A small image classifier, trained from scratch.
Training: adamw at rate 0.0019, 7500 steps, batches of 48, held-out accuracy 73%.
Rows from block 3 of a small image classifier, named by matrix and row number. Rows with one number within an expert belong to one neuron, the router's apart. Each number is 128 + 32 x the weight over its row's rms, rounded and kept within 0 to 255. All counts start at 0. Numbers have three digits each.
Before each expert's rows are labels from the 100 images, of 14976, where the router gives the expert most weight on average: "responds to" is what is common among them. Only what is clearly more common there than usual is listed. The data: rendered roads seen from a driver's seat, with toy cars, trees and houses.
# router: router (model.blocks.3.mlp.router.weight, 8x192), inputs 0-95
# up: expert up (model.blocks.3.mlp.up, 8x192x192), inputs 0-95
# down: expert down (model.blocks.3.mlp.down, 8x192x192, transposed), outputs 0-95

# expert 2
responds to: dusk
router.2:146151077143144131116144154139140108152125151079136131123086184168124089128127124152153205147182138073147124097061101118139121089126145114140138194120122143114127170122160147173093063131150147135085162058093121139138106191139108202131101100146115063095138141078083156105069137139120123196
up.0:124155154154199102126153129115210086107222178125194140119150163160099118135123098127095116115146082114180105114188083133161147139184143169165180120118097079200125158103121141145182110109135113150114156123082126184123078126140150112197120071151140151126117140139110155080106125106149170148
down.0:135116179137069088153140168126113110202155086157150143136131094109100109102116127117116116107133120166044092144124184103201118155060072107129098057120164129111144120153083108126131176042128081105164061128146135126095109076131152148123149122102112136156134137097118148094159124124170124081
up.1:092151107142164196094166123234137113122136098116136132144094106097088145141119112139139061090150151171082094093181163169132144102133087134141145109101159119194134099115110107107213120079144144158119104197148138149139127127152193074162133125135125186190096131103178093141113143135151103122
down.1:142074093191134081154161156113130135096141192099175148155101155189045140156128144123149074142114101124102086181140064090203159136139098137129199121091139138105101149152147128033163136158150115146127147082119143144115065077149123171129112144126154096113141082133097139090116153099120161136
up.2:119111120102135141122127104151123113179107074154168134124154104149127126094132139138157065107080147165126076155129147145172134127111106090124109143091199148077152079127113112102156162095053066126124105190158145080156143102104155127108200164114177112199142095138164142202145141114130143079
down.2:164146116107138109157136123118129154105172176129076097161127146135098181167049115119170155131129117108157161175073116131103192089140151130140165059155130145103114139105098080125048072173143116111183115114124125123145116173116072145139097116116102147117128121208066093179087135118090135119
up.3:083158109108116169107148190145156126206137101129161123117166137131095169169108100102132127082122127130087070094178174084099127111107144133125116077095118135198106138108113142143149128051152208119154086116121151205068129101093127106112149077113121112172061118155072141084117120121172142110
down.3:145118126093125087141128108163134107055138155097128081116073148168089211143043173126103165104143168108106115190124072124146137117109155128143171094135126130099098123126141134134087100166114100109158103080114135133133102144148159154133099144129084138166159154120107191117066103082125183153
up.4:159063158113130092129134122080129116120156170115158117145147102134106106080147162120112071140087124187133090124107122157093139177124129049093151123132131152089157088130170128096120159146059095118185085181104124086209069095124146104136145184112121155158185150162131096111125088075128135084
down.4:153122128101120140172111124127167122111096156129102074152203180160081172155073118125134177106139132118128117136091108102100155089129131088156154077127133115100117136148134124129121064149130137061093127109155143100104124165088114132147154125103112137140170157156111178209105127085113180159
up.5:101098124115143104094150162112169103137171124078173115116118120076179140085110079084106117096116134129093089116180154104107131153119130120129144075132095145163123144099112116132122177043171174072200122104093158177110084089115175102136110110111131115151072103137099121102099098128151130118
down.5:180120117081134127147104175161143085102108183079098125162117130171071168162052135127104162131119144127120144159121113137172134090134159118136125103130167084102116104115135095146080114171121086095125068096153146092134114186155116142084170122112106144162135129205084153180073144067125155162
up.6:164112080155166132134116102130106122109097138139124134114115111136096149117116134124105104122148168115118069152174124152202147135100138103112125129125107119091176080116137148094146180129045114090145150187107145100205075112145175109162107124117166199196205104141170104095116100137083163088
down.6:093114126108118148093156147152147198148077137110084093164154167156056161162089153101137151136148098118138123141109136142125132099144156101169171097125159161097105088099153057093106066157086141112166116129156130134125123117033086164139124129109084126146088137146084146179142145079143138107

# expert 3
responds to: vehicles: zero
router.3:110140118109118110104145122122140124128139142053148130091104184117176092099115121190128213153199146084156122100071092127107142093132169097138144132126105140116055170127190135160121108142160162130153170078081080115127128190151136186123137116103121068086143138096031160116066146153131125192
up.0:106228075127152121164095107183143123084123112094113144123136135182124079116117125162182156110157153112148136094139077182111135119162135148173087139104119127177141144116102143156177108182167148112113177112147120183108187129172157120114154048164161121127069130074140081132132134146151117137
down.0:124049101090125155113137102087098156165097069085123157126087131102130162150105147116134086138093087160145073198097127147187175182050088155113159101139132164129071114166123142079150168119134104097165090147172140134155136135079053132116145138091175136200138079158127099142188083096108132125
up.1:119118118192175160208121087155121115084135104146128113125133074195145139111097117098177106083106072129193121140161105121101140166140110136093155102228106082132136122095111146057130156133146107060086158160171160113115139119093074098150131134146129192125109127138168118111133173098147139123
down.1:150087049131146129076161108123115199142155097134151099143100112094063102145024126130113122120103100161105108145141145124161137150102141134132141074062148117098118115092138110117142121077132096098187063146135082160119074086158120151121158136160153135143125048148083102133206108145119144141
up.2:185125181121100134137177161099136125150152142106085104109126122138126092136115132125130116113067123144133135141119148100129143133153117089025132092185169138078165077132144114101116154133072112119074085171134092065136095087106116115105139186090167145130153157125147171105104183045095170073
down.2:125184116144119158159123111097157118153122154112188079118149122122120212139083075127117149160138137119114146140116167148134133120123149142182134181127128121164115138112154165107093046092152167099168118113168143134109097037106143162115103135167097119129151097121061126110151151131135166136
up.3:103153135163128106111127128080133160121083108129150114097068149130142213145124190118066123146141131095119120158166186133110120143071115123123090087150116101186093133100119096134108135104140120112184079159148098135133158088115095079142091129082132190227093124120103155161131110123124087131
down.3:147166109103093186117129176109235140183102109128127122138093099041077016121118107100160103112141148107068155124161101140186208164090122130077162145134173118137135135097162122132150158069123157136117115134120150107131140085177154137109136136128094107077158139066143150134125173088112121184
up.4:123159167139115166185084046142134136109151107152102127191145164124171134159127133113158147083175108116164139121146112139055108121155174122094078108210117085170101137107155119160099087107124164057122138125190143163131206118102154132118154093125083122152112130143092148139098128159154117053
down.4:111086074126169085095126098108094169084097154148103157180088162153138099150086135135153129123113132197128090167112101078188142176130107111207177119071129140093121141150120115121144167124172073120121144099131080112132084101188102153121109160178104079175109104121072061161191103126106086127
up.5:166129160109096135212073164064120117126117136177157099151142131129083127139117152113162138123124141130148165176114126109080116074113140052085112123169148098080107075102141115064095124127096112102067111133144114080174170071115112110088123161096088155111176152135148161103102166084119164115
down.5:148126083159130150075145143128175143165129097090186072117152139110098151117021115131086099125089129184084128127151133143152182182110115149179161128070192147126101118112147129110160131053129135148185086140142151120130098078083176146138131126157165139141131078118121107108203151129115163142
up.6:122122108093153101096126067191063149187132126167064133145130127056064147112130102111124139121128115152112126141120143201089132140084060126068127095150146126121135115126079073096102098133112165139136075144123123127137100139101165114114170107149122144052110140209161156190110175085161189105
down.6:167150158160135102134177152130121151107122135174138130106139111168138153104107170070154151154120068119131122159155155130153124115167118129216161138125143097146079134104126150149181113066127128126104175149111150102135120122115140132125075153103070158199124135112163096091136042199117146126

# expert 4
responds to: vehicles: two
router.4:185105123161119127111127123134150124133112165082169111107082207122162093131109124170077194122196132107128137126099117123128113105123169146109145154118110122102111166132184169150071093144146190154134177055080142144134115212117101188131078100127125064069138142105073160131070125168117135184
up.0:153117176185114181115127103117148136154084102166140074159097116162187109065111174072125130074098098133168113122128087118104110157104141102123119179184122093132095103096111126112146110150088078087130127190173113132131162130089109068155083112190119188116154155119137115116106096117131124133
down.0:128139136148087120098138157114096191102127181125123078151106114113126095116000200125082108123106074128098144136165125118075093105191170133104148124124156136130170106065159151098101081145132116148094120133090126128126091138140119133143081133152103127134156150217184147103112149139160121089
up.1:118096172150107152129111114122103103112147085132152135199195146156091177131136123111150118078134053141141089143183134106071088134141160116112153141147099129152155134125146066096130174124131098149172135103157206123103126078150147108118185136143086147172105094161107116150122158128158151118
down.1:129150119138153118112096110162169171095140129140084122158039143141117091080034102128124113091104114148152141133124113142202092103154157122133124081090164136099149119129157193138150117075170161126051177092113120115124145103121095177105066102202111127137131102095130185139110150193132128124
up.2:163110136175127182124169105154146130145131102105113134173098114148162106103157131101150125059139057131150088137198138107153127151100146177177172090196104103176129134128109084152142142076182113101117120167107162182084077099156123108135101124186098155161115105065095116124084117133162137093
down.2:129145138118138100082095104090061147106156148139170106134096125047144087134057143130126107127135116128131131129138109150079091075187133125079114098102167149070144118173118182117095099116141098123109115139207108124099101075086103184100128150071092095147149137179120169153117187110120108075
up.3:146108138211175149149093076155184113044149158103147101106111138197120099131083089131138123113135162108136170104162081105131039083087125146131137108144087152146176141095124110086142113135179082093132163177185138143137114074221119099114168090193127131092113126102079141127126164121124139169
down.3:123160155149127135159177171101039076070146147152122123110160133126103160146113111111100105172125094114129111132157164154122107110177156115086105130178150133078177129148095184136164060124122066138120093136159112084118127140133116169144077171125111125128117158179176133192096126118106140097
up.4:098145149139168182120177110116174112090132114138159106167116127160073186119127075092140095112109090205090138140184171127141094138086113145150155121094107151148143101131096076104142151097204048168204116117163146144071072099106158123121126157129139147105076105144112103154130150177138128139
down.4:126133115157091119107099125128132204173154115128087116112107141072104060139051151160082088083111087137070156104100132131152108079189200109135124129099165132065148080100148147100121087150144159126071141113135134126080111106112164160146090148164089088158154112161113212141117177170128092102
up.5:115106121205170133109118102108127147065183116125125105117170154150141134116102111103115084088131051155152146150183172086191093171073129157128123086132066132145136171115113057104183165107151082158129152132135180114081075096153149114114128142136138166167117104097151170089166156150190138147
down.5:134156171141112141114131168093106096174121130149140133141115126087082111106117096131174096152129125130142168111136150150087164068162162120164094152094153139124159140145116164141106046075145128117151130086179055110085088133148100143171126096141115142130125108160149110155126108211130110094
up.6:187110167115094103121160159104073136123156169150133115126148090142088108127107155103103140133140086090102048165147178123147117127092153079068148080153113062116165102114157116133130124107089072066140071159115084076132077109137104126121116154092080116197170172190132147120102100088097151069
down.6:112115104118074158071162133148132097158179150150129118114132095079138141092103134111104063124081136186111168112125112158128159130132110111138170135098167144143155170142088158166172128086118133201141187107069176112112131193116149137175091162159144129105104057067168121088158154092131139191

# expert 6
responds to: vehicles: two
router.6:161110105160064110099121129100127107181149146080152118145069205163149100086112110182113185155202132079105113137092099178141149099115161107111102145136129118103120181118179167149125101152156175131112149062101103113148120173134092182157169109148104079107142134105072136093078149201103112135
up.0:152101113039123114141077158143114107106158083143169112145173124085085122154150145138160100143102191140089097158141135134135164131068123079129127121107175118150129125127109123132116153125096066157216126139141172143112143126111191084121181167078151119212117084169179104145121100115074108101
down.0:109135137153110118220140152076147088110136091159065114103124137114128204199125111104099147164152170106154133100110081166156132138135120135158123170172109158086077138108109118182150088166180121053091136099141105113100109133156108110133086133160126176124165159147105175124134114135129133119
up.1:143105125132168064112145153174164145117124149112161118064127106095112151163139147147075116157109147115074135115129167147176169076111176113121181133079150132146122125118145148118175154144090074197213089145083148132165088114161192155117091141079137147120133127105120141096119144077107235107
down.1:092116089126083110089178156171108114164114137163119117145160180123113104082095108115129126159125130156096101136107151092099111127065101125148177164118141125100130187113135124140154123103165176140083228118070070129130133222135103139176173104143137118141108118154155130144141120217111067122
up.2:143136123120132113138178167109092172125132182142081105084125115095192135060107082127158134181143125080180210133126134139132170109132144154107180110155128097131095105103100136099131137137146170044119112142086108124138103173109107124095097170092105151104129162137131165117120173099112140117
down.2:154110124138188165107147142098091124140159165119119098094132137139135087058081153149130120116139070136110099128106177167141083138143123089106166101112133148150152112132113142134154138182143071153100115147192106117143130122123112122162077108176134109160143177154175123104111121139121149108
up.3:126116147145098092134177178121153161141184220102137100056116107149138147120120130151093149168107114094123167095149135109153191128179122155100160128103104111133148117119150174113170150151142128178092160131081106088162090116086105154149062146062116146116175132110095173054133165066134132182
down.3:137132114081076208070167171155123158127122043124102133171140205111086114061098164167126101109168085143113115135075138096104109152159148130148120123095145170115138124101135129128132142116109126147115177110109162133156162132149141135140147096164193146144151119153167138122126119176147110139
up.4:150112129085121060198140133080102148117093178153127098109149087101120163130138123117142120132108145088129172166159111102144111164094114130104146110128126095176123120113072144109116161158144130074215129150116095170114114087104122072082077142116130175071119125142147154120124168065116204098
down.4:149126146097121166075120109111118121167141167143084112126137094155160078072039128125167139155129096178093116151114132189162142150149149102122165149145169150117158084143116077148170139122122114165061099132136111093114085126103078118122079141167108118100143190160157182133107147149102151105
up.5:152072163128105109096171141084157119117218182164138135104101092075175130132136164112102111153118159073124099144143131118136119125146121059138200128134152129100131101111135199109124126158058136174088118144076117115140081119140121101160091152081126134138174148152117160057119084130110181115
down.5:132148127158125201101193135117071149214183128141134087149114175140093155109034141099144127142143077131074069128080146162107138136126145091115147096115145134124112157114164086132148125116172143188114118072131087139143111111138131156153149126146133136096109147172085107131092112155176111105
up.6:105088172174139111114140121148116121092191161114118093114113131100123119148108124131111111078113114108117117109161163118191089163085131163156173047161098115186153149110108141135134161120206073157121110145107110174088049134199098091173119117107157170156103104112117146097136119116157175080
down.6:151100136094118124121153138118113121178122145105119070103089153178073181071012106132131117122148087114106088167113162123151136091146131089106115121133146150094189130134135112144118127138137112136108122104179105122158154065164130155162117125126163112112105180149133148094122159148096168107